From a checkpoint of a small contrastive image-text model.
Model: 64-pixel images, encoder activation silu.
Rows from block 3 of the text encoder of a small contrastive image-text model, named by matrix and row number. Rows with one number belong to one neuron. Each number is 500 + 50 x the weight over its row's rms, rounded and kept within 0 to 999. All counts start at 0. Numbers have three digits each. After the name is the row's rms in percent of the matrix's.
After each neuron's rows are labels from the 100 texts, of 14848, where the neuron reaches its highest value: "tokens" is the input token at the peak. Only what is clearly more common there than usual is listed. The data: simulated telescope pictures of galaxies.
# fc1: MLP up (text_encoder.blocks.3.mlp.fc1.weight, 1152x192), inputs 0-95
# fc2: MLP down (text_encoder.blocks.3.mlp.fc2.weight, 192x1152, transposed), outputs 0-95

fc1.343 072:500461500379500536500508500555500500500728500463500500500527537500500500500415500500500500500500430452500350500551456500500685500500500500500500500500500500406500500500500500500500500500500500500500500500500500500500500475500500500500500500500500445500466500500500325500500617500500486440
fc2.343 075:500500500500500525500518500378578500500500500500500500500500487529500448500500500500500472543500500500563500500500297500488500500500500500500560500500500500500500500500500500500500500435500500500500500500500500500532500500403500500457500500500534500500612500514500552500391517585704500500
tokens: "ring"

fc1.322 062:500320500500500500500586500500500500466476500500506500470500662500500525500636500500500301456500512764610500500467500500500413500500500506500500500500397560500500500481500500500433500500456500500536606561500500500500531500550500500500500500500500500498500500500500500500500438500644613500
fc2.322 040:500702500500500500500500500451490500579500500500505559500500273500574495500398500500500766500500477338461561500623500456458574500418500500500500500500500484351500500554500573500469500500500500500500500484500500500500374500596500438500493427500500516415500504500500500500419500500500357500
tokens: "galaxy"

fc1.519 138:500429500438500500500500500500500544500500500541414500418500500438500394466480500571500500500500500506500500500500500500500323540484500553453500500557500500500525492437407500500500500480517500362461582500500410515500500479413500627500500500500500500500500500426500500500500598441461483326
fc2.519 097:500521500500500500689500500500576500500500500502578500500517351589500654500500500500500500500500500500500500500469500547500564531395500463474500500499500500500500584667500500500500500500500500616500500548500579500355500500714467423485496500576500500500500506500500500500356477590500401528
tokens: "galaxy"; "star"

fc1.669 028:500500500500500500500500500481500500544500500636500500572427500500508466500500395569500500500500500464500500500572500500500500500500500553500500611500500431500503500500500551500500500388500386500500408500500500500500633464422500656500471500546317334486500500500597500347500507500500500500
fc2.669 018:500500577500500500500531500500500500495500500300500500431500500500630500500500500500470351500500549500500501500500500500500500500452599500500500500500500500500500500643352500542500500500500500514500561500500661500500553500500456379500500500500500607500500348500500500500500500402500500441
tokens: "armed"

fc1.29 215:642456500500500536500395500500438505500406438500500500547410460500534500542500500500500500515507500733500500478500500500500500451500500500500500500325594500500500557469594500500460513325500500500514500500517500500486541532455500469500500500529500529502500500416482500528500500517500500500
fc2.29 303:500463469500500486500365500500437532525500498500555427500409534445500552500475462500440500500445500555433561531440500578500453582500549500500500488501595448500500500500564531420490570500479500569573554418504480481500500578523505354511475500536500500448500500500500500535542550510500500556
tokens: "ring"

fc1.310 038:439525500500500500401500489500500427500500500537500500500500699500500675500500500500500447500607500762500500500558500500500500500329500500500500500500500500500411500500500500500500500500500583500500500500500500631500500418500271500500500500457500500500500500355500500500500610500556456526
fc2.310 031:500500502500500452500567500389500500576500500420500500500436500500602500500478482500500509573500500500500584500500732500500479500500500500500545500500500500500500490500437500471500500500500476500500704644578500302500578500375500433500500500500500492500500500500408500500500562527500500500
tokens: "star"

fc1.61 126:563500500365500500500418502500500553500500500514563500500427500500500592500399500477500435500500500574500500500500500420500500500500591500527500435439529500500598500500500500500500500500590607491500500500385491481500500500500500500461500500593500530500558521500500423500399630500639500500
fc2.61 176:567396500500430497500572500500565500421494500500514595540529500456387500500499500539500500569489548500628500500550500411500413500570501469500500590518500500458500505500500531531500426341500584554500500500500540500432500500355615528556500494454639563500500500540500506552409433500500429469
tokens: "galaxy"

fc1.423 116:500532534533500425470515495500464500440500431439500414500500500500535500500500609554367529620500500500353359500416500483500446500500500500500500500510500495464580500429500508511496390519500499500500500560500431500470500559500504393500540500451530499500623446410500500500500521417483500331
fc2.423 144:500500484557500500510500439500500534500477500488312500525568643500500546404500500500500500500500506556500536500500612462568531500552500500500513500500492522500500500500500500451443500593500445498500500553500540361500445475500497501480500500521592500482500451513500489625500500553500500500
tokens: "pair"

fc1.486 121:500500500484500500500478500500500500500393444500500500500500500500500442500500500500500500500500500500440462500500500500500500500666500476500500535228500490504500500470500500500500607308500500500459500500500500584500500500500500500500500500500667485500420439500500500604500456423629500500
fc2.486 136:446500489351500452551500500500500500409419500500500500500500465500420500500500500500492500500500568500497500500500500500478572500500446500507500488500500500599500500500611500350500500401500563578500500500500555500425453500578500500500426500500500533500500500458518500500500450420518500500
tokens: "galaxy"

fc1.517 041:500500500500500500500675564500462500500520500500500500590500500560500530500500500668603500394500500571500500500555500484355468666500500500500589500500500500598500500500394500500500500418500500500487500500500553500500500492578500500500479500500500500500500500368612500631500500500500500500
fc2.517 021:500500500500500500500500500500591500500500500500500500500500500539500500500500500267500500500500695570500708500500500500500500500500500500500500500500500500500500500500500500500672500500500500500500500500500509500500500500500660500500500500500500500533500500500500500541500500500500500500
tokens: "galaxy"

fc1.597 148:454560495566500500500500455687500500500500465563500500500500500500441601536458500491500383441500500476442500500500500500518500565500470445543425596500500535504554500500500452500500500500500500511391356474475444393500500545500380500500500500500500575500500508500500500500491530380500526500
fc2.597 170:500500537389500489608500547456526500500608554500500500428514500559500478432434480500616487631500581500500500500500500408434433442480453518439503591500456500500500500500468530500527590500569515500606633486500500472431591500429500464500501546500500498520571500442438500485500528500518516439
tokens: "pair"

fc1.360 182:500500500514500500500500500472500506500500578557500500500435500469500500500500500500488500500635432500500500500500500441689500500505500478500503500595500461500465327500500500444452500500545500500500500500476416500500500500500419434553617581500500500500593500500500500444500500449472500500
fc2.360 112:500500491447500398500500500500500439560500387417500500500500475500500500500500500500506500500483590500500500500500500625274500500500500500500645500500572500500500657500500500500599500428500500500500500500608500500394515500500531508381298355500500500500374500500500500603500500500500500500
tokens: "pair"

fc1.0 083:500437500500505500500500500500500500500509500499452399358500500500632442500500557500461500500500500500500500548509500500559500500500500500655532500500500500500500500500500500631500500500500500411500507500553500432675326438500500470500500459490500500500500500463500473500353539500500500339
fc2.0 119:500466500593500500500500500515500536502500450500631526563405500547448500524500500466552500500536442500500500500555437500296500500500500534420500528505500423395551500414500500437500500458496497500500500384500500500380595510421500534500500500500357484500611500500487500500452500451567500568
tokens: "edge"

fc1.330 077:558500404529500500539500500541500500500500500500500500500500500500500500500500481500395500500500500500500500500500500500500487500500500500500450500500573509456544500500500500500500414500500500500477391500394500500500500500500394500500500500485269356500490500500500376500500500500500500500
fc2.330 068:417542515414500500500500500500473500500500500468500444561500500500500500517500500500587500500500468500500500408699500500500500500500522518500578500433311616500500500500500500484500500517500500500500557500500500500500500422500500500500500500500783500500529500500500500593626500500500500500
tokens: "edge"

fc1.499 056:500500500500500500529500464500500500500522500706500453500500727500500500500500500500427500500500471500500500500500500500500500500500500475500500500500500500500500500475500500500500500532500500500399500500500500500435457500500500500500500500500500500500500500500500647371500471500403500500
fc2.499 051:500500500500500500351505512413493500500500500329500500500500500500500500500518500500500500500500460500500500533500500500442500500500510500500343500500500500635500500420500500500500500500500500541500500720500500500500500479500500500500500500500500500500500369500500500404500431500500500561
tokens: "pair"

fc1.167 090:351500500500500500500218500500481500552441500500500500500500500500500500500388321500500500500500500500500542555599500500500500500500500500500526500500500500500602500500500606500548500433500410500500342500500500500500500500500500500500500500617372500500500500490500500500500500500500500500
fc2.167 074:500500500500620500500500500500611500500500500500500500452500500500500500500500688500564500500500500500500500500337500500500500500500629500500500500500500500500500500500500500500500500524500595500500577500500500500500500500500500500500500500373500500500500500500500500500500500500500500500
tokens: "star"

fc1.748 087:500500422500500625604404500500443500579500398500394500500436576546500498464477500500430409500547500715500500500500421556500500500500542469500500500256500500500607500500513500500500500500500500500500500500500500577500500500500500507465500500452500500500400506500500500365500500489670479306
fc2.748 113:576482500500476469530500500500583546500500500500500500442500500457485500443601547500500500502492545593497481500558528500461485500500596473446500520500500500500500500500500690532500515484500542453393500500500577500583500500413555500565500500447539525422500425475500474580500320478500500573
tokens: "ring"

fc1.374 057:500704500418500500405442500500500475500500487500491500500207500608500500527500503508500463500500490500500500730500500500500500500500500500500500500500600500500500500500500500509500566500500500500500516500500500687500500543366500500359422500559500547500551500500500485500500500500632500500
fc2.374 052:500181500500392500500464526500502500500552500500500500497633500500500384500500500459500500500500579500500500194500500429479466500500500586500500500499500500452500500500500500500500500422500500500500500500500500500500500500500500515500500558500596499500500500500451500500419461597500500561
tokens: "galaxy"

fc1.10 089:336507500500500574500500500516500500564397500500500500344540500451500500500500500500500500611500448500500500500486461358500500500606500500500550500500500500500500500500467469500500500500500500500500500500500556500500435500500500500500500500534500559500500500500500480469500500500500500500
fc2.10 059:628500513500500500500545500500500500500500500500548500500500500500500500500646500500500500500500500574500500500500446500500500500500500500500500500500500505500500500500500500500500500500500500463500500500500500558500493545500500500500500500500500384500500500500500500397500500317432500540
tokens: "pair"

fc1.592 036:542500500678500500500504500500500500611500500500500500500500500500500442500500500500500500500500500500500500500572500412500500500500500500614501500500500651500500500503500612500500500500500590500620500500500500500500500500500500500332500500431500487500500500312500500550500684500428549500
fc2.592 022:500500500500500500500500679500500500500500500580500500500500500500500500500500500500500500406500500500500500500500500500500394500500703500500500500500500500500500339500500500500500500500500500500500500500500500518442500663500500500689500500500500500500500500500782500500500196500500500500
tokens: "armed"

fc1.417 059:500500500500500303500445500500418442541500500500500500500500500500500500500500500500500500500406500500500500500392540379500500500500446500476522500500500570500516500500500340500500500500500500500500500500500500500500474500500381500500691529500500500415500500500602500442500500500500500500
fc2.417 063:500320500504500500417500500500500500500528500473500500552500500501500500587531500500500500500570500518500500500602500496443500658500500500500500500500500426464500500461500500459500500490500500607500500500500416500500497478478500500500500500500224446500517500500500500500440382472500500500
tokens: "edge"

fc1.226 175:563500550500500402500500350500500500524562500555500500500500499500444383500494397500575500500587494500425500500500500555400446448368499409500500500535500442577508630500500500500495500414500506425500500447513504500519484500415500500500500399547490429507500596563482500500631512519573514500
fc2.226 248:500500436500462548500341500468500547496420483516422591500539500579500500408431422510416500507500500484427388500500624486500400500500393500500500500468500576500520543500518453500500575500469500431500500571500538500487520500611500521513501500474472500500381454425500500500462459513500500500
tokens: "edge"

fc1.279 053:500500500500647500500500500500500500500500500500500372500500500500487503500500500500500500500500500500500508500500500215500419500407443500500500500500500500500628500500500572500500500500500500500500530421500500500500500465433500425500474500782500500500500500431500437500500500500500500527
fc2.279 040:500500500500500500500500500500500500500500354554500500500500500500500500500500500500500500500500500500500500500500487500500500500500500500500466480500500500560500500500500500500500500500500500265500500625500500500500500500500500500500500500282500500500610500559398500500463500565697500500
tokens: "pair"

fc1.36 128:500500500587233500500437500467500500500500531502500500500383500550587500500500500500450500483500500511505390587530416500500586621533500500500500500500500507524500500437500500608500422500500500500500500500500497500500567587500500500500500500500481418500539500500597500500500500500500500545
fc2.36 101:500500500411794500500500500564500500500500500500500500500500500500500500500500500500500500500453500500586500269500545500500500335500500500500500500519479500362500500500492500533500564500500500500500500546500500500500500500541500417500500500500500534500500500500500563500500500442500500500
tokens: "edge"

fc1.577 039:458500548489500500500500500500500500500369572500500500500500500500528500500500558500522534500500500500500500500450444500686500499596500500682500500500500500500500500500500303500434500385500500356500500318538500500505500618436465500496500500455500427494500500500500504331500494538500500356
fc2.577 027:500500500500412577503500500426500500500500465500687500500500500473500460500421594500497500500500500446500531578500500500347487487405500500311333500476500458500500500500508518403500500535438633500500500564500502500500500500559473566563480500500500500500479500556500500546500500500500500586
tokens: "armed"

fc1.569 085:500500720500500500500550537546410425500500500533648502500500500500500446500500500500500366552489485500500500710488500573500500500488500500712500500500500500500500500500500509500500483500500500500500436500462500500500500500518500500429500500518500500500515344500500545456500367500451500511
fc2.569 050:500500342500500500500500500421500673529500500500366500500548500500500500500500500500500624526500500500536500309500500317500351500500500500346500500500500500500500500500500500365500500500500500500500500500708500500500500500500500500500500476500500500500500500500500500496500500500500405500
tokens: "ring"

fc1.426 066:469533587522502500512500500500508438476500588500500500500553506454500500500500500500500500500500500500500476500411516500500500578500500670500500500527500500500500438604500500500500393500500653429432500500510516500500500500500502500500537500509500559500500500487544500532483500495500500581
fc2.426 062:500500500500500465497500627316500500570627595500443424500411484500500549528479500500500474447500540500500500545500500500500500500500500500500500500500397474400500500500500426719500500387486500500610488426500500589500500500494500412500500577566486500516572500500500500458500500500500402500
tokens: "ring"